{"encoder_norm_position": "res_post", "encoder_head_dim": 64, "encoder_pooling": "class_token", "text_encoder_norm_position": "pre", "eps": 1e-10, "weight_decay": 0.04}
Rows from block 5 of the audio encoder of a small contrastive audio-text model, named by matrix and row number. Rows with one number belong to one neuron. Each number is 128 + 24 x the weight over its row's rms, rounded and kept within 0 to 255. All counts start at 0.
After each neuron's rows are labels from the 100 clips, of 14848, where the neuron reaches its highest value: "loudest" is the band of the loudest frequency at the time of the peak; "lies over" is the class under the peak. Only what is clearly more common there than usual is listed. The data: single English command words and digits, spoken by a formant synthesiser in many voices. In brackets: how many of the 100.
# fc1: MLP up (encoder.blocks.5.mlp.fc1.weight, 768x192), inputs 128-191
# fc2: MLP down (encoder.blocks.5.mlp.fc2.weight, 192x768, transposed), outputs 128-191

fc1.86 [133 132 129 121  90  94 127  96 143 162 151 114 156 108 148 127 147 151 129 143 122 164 137 155 128 157  86 152 133 106 140 151 125  97 153 119 130 172 122 100 122 162 115 107 118 110 116 139 117 127 114 115 165 168 105 125 151 181 149 119 174 126 152 173]
fc2.86 [124 144 113 130 134 122 141 115  61 157 117 146 119 110 174 151 116 122 159 136 138 117 157  83 140 162  83 149 166 127 139 135 111 108 137 136 124 130 125 104 143 169 131 112 158 125 122  92 104 109 124 111 131 119  85  96 124  96 186 131 120 146 118 119]
loudest: 250 to 500 Hz (52)
lies over: /ɪ/ (78)

fc1.481 [179 109 161 104 120 152 122 120 119 162  77 138 138 142 155 122 126 164 141 129 121 138 119 133 162 148  85 104 130 126 150 132 115 186 124 131 129 134 116 143  97  80 100 129 106 113 119 121 104 137 118 105 126  95 104 171  85 153 131 107  68 103 145 138]
fc2.481 [152 164 162 144 135 114 140 161 112 159 123 110  98 147 183 154  93 142 127 126 166 129 148 121 110 152 117 122 127  92 141 131 103 166 134 128 107 145  94 146 161 108 137 116 125 121 111 104 153 136 105  70 129 130 100 126  92 135 112 125 107 145 130 101]
loudest: 250 to 500 Hz (59)
lies over: /dʒ/ (37); /eɪ/ (34)

fc1.576 [142 134 165 169 118 107 163 126 127 127 144  78 162 155 137 142 107  86 135  92 106 111 161 117 107 153 119 109 145 132 171 146 146 142 121 112 132 123 117 150 144 164 152 161 106 160 134 128 117 150 133 123 118 111 143 115  95 137 159 106 127 130  67 111]
fc2.576 [124 112 150 193  99 109 140 172 115 110 123  93 130  78 146 169 112 113 143 143 125 113 136 105 127 133 142 121 126 141 119 121 144  90 153 106 130 157 118 168 165 140 120  94  89 113 139 160 156 167 131 156 139 181 105 128  90 146 169 155 137  99  88 145]
loudest: 2000 to 4000 Hz (57)
lies over: /k/ (42)

fc1.22 [150 126  93  90 138 141  96 102 178 148 142 101 132  97 101 108 113 159 131  97 134 147 134 149 139 148 150 154 141 128 107 119 169 138  84 169 102 113 110 113 139 148 122 136 122 154 130 142 151 124  91 147 125 133 110 127 144 162 109 111 123 146 145 151]
fc2.22 [121 150 132 123 166 150 145 123 128 187 126 130 146 136 171 131 111 130 144 126 118  91 157  69 134 144  97 141 155 138 148 143 108 152 122 152 119  99 133  93 164 129 142 149 172 161 103  92 119  97 132 118 124 122 118 106 128  85 143 147 121 133 118 125]
loudest: 250 to 500 Hz (48)
lies over: /ɹ/ (30)

fc1.755 [144 132 148 134 118 159 132  97 131 180 110 122 167 118 137 113 134 180 145 170 105 147 168 146 134 162  81 136 149 132 140 147 122 150 126 158 167 134 150 110 148 110 110 108 124 120 117 114 107 108 124 135 144 122 132 145 122 110 139 165 146 117 195 159]
fc2.755 [145 153 110  99 154 145  94 107  92 171  88 119  97 127 165 118 117 151 170 119 157 130 153 117 120 162  77 144 141 111 129 112 131 146 131 136 118 133 122 117 164 144 113 109 168 134 112 110 128 108 117 107 128 135 128 130 110 131 137 126 121 169 157 133]
loudest: 250 to 500 Hz (64)
lies over: /eɪ/ (48)

fc1.385 [145 113 122 145 139 127 139  95 181 148 152 101 132  84 138 136 139 145 126 110 136 135 109 124 129 147  86 126 137 122 136 145 110 124 126 146 132 130 120 145 130 138 103 122 114 174 112 114 117 141 106  84 140 156  97  77 149 172 158 137 162 110 140 143]
fc2.385 [136 164  95 131 167 135 108 112 123 115 134 140  78 147 195 176 123 137 141  91 174 141 132  97 116 151  89 134 161  97 119 133 108 130 119 115 118 118 111 129 142 148 132 131 160 182 122 109 133 109 110  92 142 125  99  81 161 136 124  81 107 150 113 158]
loudest: 250 to 500 Hz (44)
lies over: /ɪ/ (35); /ɛ/ (32)

fc1.665 [162 107 155 130 141  89  88 141 126 129 157 159 109 112 127 116 125 120 100  95 193 150 107 106 102 140 108 164 133 155 135  82 137 172 126  94 161 165 140 123 157 114 167  96 134 145 128 125 108 124  82 119 121 157 128 151 106 144 135  84 174 146 152 157]
fc2.665 [216 188 139 140 140 135 119 125 114 154 158 136 124 126 130 145 113 112 114  82 147 121 162  77 139 129 103 137 154 116 161 107 113 143 138 159 118 102 143 166 182 125 133  90 141 167 138  99  92 154 119 117  97 143 127 112 139 145 153 100 120 167 111 103]
loudest: 250 to 500 Hz (45)
lies over: /ɝ/ (52); /ɹ/ (28)

fc1.356 [148  89 141 120 148 104 132 118 131 166 139 129 141 148 140 123 136 176 110 140  95 121 167 113 125 159 122 125 161 164  99 134 139 174  94 100 105 168 169  96 111 125 122 140  94 113  79 126 128 137  99 123 136 132 135 104 146 121 123 166 153 118 184 151]
fc2.356 [119 125 127 142 167 122 122 121 108 189 108 146 117 144 126 137 102 148 155 172 114  96 179  90 124 147  85 108 142 161 113 103 131 142 130 120 121 138 138  83 150 166 160 152 147 130  97 102 110 114 120 114 119 120 110  89 123 103 141 166 101 140 129  99]
loudest: 250 to 500 Hz (45)
lies over: /eɪ/ (28)

fc1.335 [121 130 119 133 111 145 189 112 102 125 126  97 139 124 161 143 186 122 128 137 122 140 162 114 120 139 120 141 120  97 161 193  99 104 171 135 155 120 140 100 164 119 138 119 172 146 129 112 101 126 139 109 122 133 148 153 103 134 144 165  98 143 111 137]
fc2.335 [157 121 107 134 113 124 116 108  99 154 115  88 133  95 162 132 132 163 146  97 146 133 158 124 124 182  76 153 147 129 107 119 123 134 120 120 126 138 121 139 153 134 107  71 122 137 126 141 151 142 105 147 138 170  99 143 102 168 192 110 154 127 134 155]
loudest: 250 to 500 Hz (43)
lies over: /n/ (64)

fc1.544 [147 104 137 129  85 107 120 108 161 158 151 110 171 121 157  99 111 151 129 142 112 163 170 163 132 165 103 154 144 132 121 135 163 126 123 150 148 173 120 125 140 134 108  94 133 111 116 155 130 150 109 126 149 160  95 167 137 175 138 105 177 137 173 167]
fc2.544 [133 140 130 121 152 152 141 113  88 177 130 132 133 132 168 131  93 127 165 116 142  86 166  61 142 164 100 149 150 135 144 141 118 138 132 145 111 108 136 113 135 141 138 139 164 135 120  93  97 118 138 101 118 108 123 113 113  93 168 148 106 131 119 121]
loudest: 250 to 500 Hz (43)
lies over: /ɪ/ (35)

fc1.758 [148 175 135 111 141 149 115 136 148  84 143 125 146 151  77 107 109 126 126 101 153 102 119 122 126 111 128  93 101 155  91 128 124 131 117 119 114 123 112 149 113 120 131 122 121 173 146 113 135 135 130 111 128 119 164 134 118 130  90 157 135  85 127 110]
fc2.758 [ 98 117 129 140 150 166 161 113 157 123 106  91 130 132 178 153 129 151 117 141  97 129 140 131 146 123 116 114 127 163 124 145 108 145 111 160  97 113 140 130 134 125 142 132 144 128 105 118 168 116 125 122 134 114 154 130 140 100  99 117 122 176 118 102]
loudest: 500 to 1000 Hz (77)
lies over: /ɔ/ (60)

fc1.294 [ 68 161  97  98 105 177 110 145 103 128 137 151 104  94 115 122 147 150 107 141 145 156 109 128 115 103 204 158 128 125 141 136 126  89 164 161 152 129 137  88 132 120 151 177 130 132 107 120 117  55 111 159 101 134 128 117 143 129 107 136 100 136 126 152]
fc2.294 [142 139 114 126 122 151 103 150 141  78 149 144 119 135 144 150 152 103 144 128 138 160 132 189 114 117 148 131 162 160 134  84 140 105 156  94 130 121 127 124 162 126 112 136 104 108 140 161 109  85 117 101 114 116 152  86 145 137 104 126 146 150 140 103]
loudest: 250 to 500 Hz (65)
lies over: /ɹ/ (69)

fc1.533 [131  84 130 110 142 171 130  91 129 158 132 138 162 110 130 113 150 202 119 170 108 179 121 123 180 151 132 137 161 123 140 179 125 147 126 132 137 142 136 112 101 132 122 117 103  86 110 110 136 133 118 116 140 124 119  98 126 145 138 125 130 126 190 171]
fc2.533 [112 133 119 108 162 132 123  96 107 148  92 169 108 133 127 128 154 121 178 159 155 166 148  91 141 144  97 125 146 132 134 123 153 106 148 125 132 115 132 112 148 158 147 122 157  90 128 100 121 115 117 104 109 105 102  94 126  99 138 111 110 168 174 133]
loudest: 250 to 500 Hz (64)
lies over: /ɪ/ (71)

fc1.347 [114 129 126 126 113 116 178  91 106 157 126 105 141 123 134 126 197 150 133 136  99 161 152 140 144 132 127 165 131 116 159 187 117 113 143 129 169 114 145 101 152 155 153 101 165 144 106 112 104 131 127  97 138 138 139 166 102 122 145 168 117 139 116 170]
fc2.347 [163 129 104  99 115 154 109 121 115 154 125 116 138 108 147 101 113 147 143 111 138 116 146 137 149 182  73 136 138 122 101 141 139 138  88 133 118 124 133 115 150 143  99  81 146 141 118 131 147 124 102 146 152 138 117 157 156 150 156  98 115 137 117 147]
loudest: 250 to 500 Hz (36)
lies over: /n/ (43)

fc1.175 [155 145 154 151 117 115 103 129 123  98  77 130 104 115 111 132 115  81 119  98 139 149  90 140 121  95 121  92 103 120  97  84 120  94 100 100 128 101 135 192 133 116 142 116 106 133 124 134 166 153 132 150 140  89 106 180 109 137 138 109  96 102 117 102]
fc2.175 [149 127 137 140  89 128 167 147 127 148 162  90 141 111 133 176 148 122 106 124 103 143 121  81 142 142 130 157 126  73 170 155 119 134  98 134 112 145 136 133 130 145 112 126 127 137 114  95 147 157 136 134 135 110 133 134 106 139 166 128 142 117  81 118]
loudest: 4000 to 8000 Hz (33); 2000 to 4000 Hz (30)
lies over: /tʃ/ (30)

fc1.732 [123 100  92 107 134 171 139 109 109  85 106 194 140 161 129  96 152 127 134 151 173 154 155 115  91 121 108 144 163 115 120 133 123 153 147 103 143 131 134 110 130 100 121 127 147 164 124 110 148 111 121 158 118  99 140 158 123 159 108 121 151 143 149 148]
fc2.732 [147 142 171 153 119 129 126 143  86 164 144 133 171 109 110  88 113 176 176 157 120 103 171 139 130 127  89 118 117  86 152 137 133 127  96 130 153 152 114 131 170 129  94  69 127  95 164 131 124 135 120 127 152 130 103 130  85 113 109 188 132  93 120 108]
loudest: 500 to 1000 Hz (52)
lies over: /ɔ/ (25)

fc1.446 [180  98 150 136 137 100 123 107 134 145 160  91 145 113 149 139 116 125 112 110 151 135 175 131  94 157 107 140 144 137 114 113 139 185 162 140 145 137 138 111 172 101 130 121  86 123 129 131 121 145  78 135 124 170 143 163 122 173 145 127 185 130 158 164]
fc2.446 [132 159 140 166 139 129 136 116  93 146 119 119 132 123 165 146 123 128 157 107 126 102 181  46 136 135 120 144 155 138 152 116 133  97 141 128 116 100 119 128 165 136 147 131 152 140 115  78 100 146 143 124 105 125 135 119 112 100 185 141 109 119 106 110]
loudest: 500 to 1000 Hz (43)
lies over: /ɛ/ (49)

fc1.417 [151 191  93 130 139 156 136 138 160 146 137 120 137 123 106 150 105 105 125 141 126 100  90 114 133  91 136 135 169  75 149 135 103 155 109 178 111 137  89 155 104 152 133 159 128 150 148 112 122 136 168 112 121 126 126  78 145 146 128 103 135 113 153  93]
fc2.417 [118 153  98 155 128 132 184 115 103 114 140 122  97 132 137 137 122 146 107 171 109 122 135 123  77 107 152 149 129 101 116 133 121 169  95 119 140 132 130 103  91 130 131 121 117 174 140 103 108 125 110 119  83 145  95  94 174 138 161 120 155 198 138 139]
loudest: 4000 to 8000 Hz (86)
lies over: /s/ (81)

fc1.118 [162 144 133 131  88 117 134  96 139 157 144 145 159 117 137 152 152 149 122 149 133 172 160 142 128 150 115 157 131  88 126 142 107  98 164 148 110 168 136 113 165 163 126  99 132 116 157 136 121 111 148 138 141 163 106 134 131 156 158 112 176 117 147 142]
fc2.118 [126 143 120 130 123 134 125  87  87 133 119 147 109 114 141 145 145 123 150 125 148 147 134  86 139 147  95 133 169 137 125 129 116 109 152 145 111 114 134 126 153 133 109  89 161 134 144  91 121 111 114 133 100 117 105 111 113 107 173 109  95 140 126 128]
loudest: 500 to 1000 Hz (47)
lies over: /ɛ/ (69)

fc1.139 [133 132 141 127  95 104 112 117 142 166 124 145 154 122 161  87  95 142 157 144 131 150 163 150 132 156  98 123 131  87 144 122 142 112 106 141 137 115 131 152 131 120 135  91 136  81 117 132  81 110 160 127 157 133  74 161 158 123 162 135 151 102 160 165]
fc2.139 [142 119 128 117 129 137 144 100  75 164 114 122 108 117 159 146 118 137 129 119 131 115 164  78 144 154  97 163 145 120 155 160 103 131 143 148 108 119 119 110 135 154 150 142 174 124 105 104 114 108 124  97 131 115 133 134 119 104 172 125 112 148 118 137]
loudest: 250 to 500 Hz (45)
lies over: /eɪ/ (26)

fc1.610 [ 84 132 133 163 117 134 114 156 139 134 160 133 103 122 136 173 118 144 147 160 141 165 124 116 109 149 126 120 126 138 137 135 120 134 158 144 170  87 117 147 108 104 130 111 103 145 174 142  89 155 138 124 123 134 135 151 129 129 130 117 145 119 131 156]
fc2.610 [126 137 140 149 190 120  97 141 151  90 135 133 104 107 156 129  83 134 178  93 149 114 137 100 101 118 134 143 159 158 143 124 140 126 110  80 121 145 120 142 128 110 132 122 130 175 133 130 112 102 145 125 162 151 145  97 142 113 102 115 135 126 107 171]
loudest: 500 to 1000 Hz (49)
lies over: /ɪ/ (32); /ɑ/ (26)

fc1.198 [160 126 165 154 126 137 157  89 172 154 142 124 168 123 131 131 129 152 126  93 139 137 155  97 130 137 110 132 176 125 152 116 128 159 120 153 127 103 153 150 168 118 118 109 102 185 126 104 133 165 102 139 137 116 130 123 137 118 127 131 132 121 162 113]
fc2.198 [163 144 150 129 150 144 122 111 124 126 162 124 180 121 127 131 106 146 148 103 151  78 175  74 134 140  89 128 142 135 109 103 137 125 118 117 121 152 106 161 212 127 107 100 153 165 140 109 143 138 131 139 125 147 137 135 115 142 138 122 127 136 122 122]
loudest: 500 to 1000 Hz (84)
lies over: /ɑ/ (39)

fc1.420 [108 144 128 141 132 127 136 162 130  83 130 142 133 127 142 144 134 154 121  83 168 119 134 136  84 140 123 126 125 152 111 154 138 125  97 112 144  97 161 118 160 123 145 109 102 178 114 116 171 109 145 124 141 109 133 109 170 136 120 107 167 196 127  90]
fc2.420 [114 123 130 126 161 154 110 152 170  78 140 139 142 132 126 150 102 164 133 126 151 109  81 140 128 101 171 128 139 173 102  91 151 121 133  91 108 147 114 142 126 108 109 156  96 138 147 155 140  95 128 137 122 125 152 101 156 125  64 134 122 133 119 127]
loudest: 250 to 500 Hz (42); 500 to 1000 Hz (39)
lies over: /ɝ/ (37); /ɔ/ (25)

fc1.305 [148 130 168 160 117 110 149 155 124 123 128  83 150 143 135 136 101  66 157  97 114 109 147 128 125 143 117 104 122 134 156 155 156 137 114 113 134 126 100 126 123 123 140 163 119 123 111 137 103 176 125 127 121 126 142 127  95 128 145 114  86 130  43 109]
fc2.305 [132 112 158 172  98 100 143 170  95 109 117  99 134 100 131 155 126 127 135 150 123 133 123 114 146 124 151 123 137 131 117 124 148  90 131 107 131 178 124 168 136 136 116  83  90  85 128 170 167 170 127 135 141 166 101 145  88 157 173 154 133  94  88 140]
loudest: 2000 to 4000 Hz (73)
lies over: /ʃ/ (43); /t/ (30)

fc1.187 [104 119 156 170 146 135 119 162 167 129 142 166 100 217 108 116 112 103 175 153 114 117 112 138 163 123 115 114 168  89 164 151 149 153 115 126 122 104  94 144  80 133 124 114 102 134 141 100 124 135 155  71 140 131 124 113 142  92 128 117 119 108  90 139]
fc2.187 [137 118 176 174 110 110 166 111 101 141 148  92 110  98 100 117 157 127 138 144 126 150 123  94 126 137 135 172 136  78 171 167 101 150 128 103 139 173 118 157 141 144 136  97 110 121 119 126 132 153 109 110 170 146  82  94 113 127 160 148 130  92 110 144]
loudest: 1000 to 2000 Hz (28)
lies over: /p/ (27)

fc1.749 [141 161 139 139 139 145 169 109 163  56 131 107 133 141 102 169 132 111 152 104 181 134  84 134 127 117 107 145 138 114 121 110 153  91 145 121 128  78 118 149 121 100 125 121 107 163 101 120 131 151  95  69 129  80 148  90 118 143 121  87 124 131  90 113]
fc2.749 [118 163 154 149 126 170 117 117 130  99 116  97 111 115 141 144 164 160 125 163 172 151 136 112 144 126 111 153 143 117 133 128 112 160 148 150 106 146 121 166 110 106 105 111 154 123 135 144 158 117 120  83 137 143 106  64 123 131 106 142 115 143 125 169]
loudest: 500 to 1000 Hz (51)
lies over: /t/ (31); /ɑ/ (25)

fc1.78 [125 129 137 135 115 148 133 112 143 156 124 131 169 132 153 143 170 161 141 138 114 142 166 145 118 149  84 146 133 116 142 189 100 128 148 132 134 137 157 106 171 142 134 111 145 145 118 113  91 123 122  98 142 153 137 127 127 106 145 161 169 136 161 160]
fc2.78 [158 132 118 118 121 141  98 112  87 174 111 110 105 122 153 138 110 149 160 122 123 128 156 101 144 167  78 149 168 113 119 131 137 159 121 150 100 136 133 116 124 126  98  82 141 119 120 109 148 119  98 125 132 149 122 148 122 132 183 112 113 144 129 128]
loudest: 500 to 1000 Hz (53)
lies over: /eɪ/ (43); /ɛ/ (36)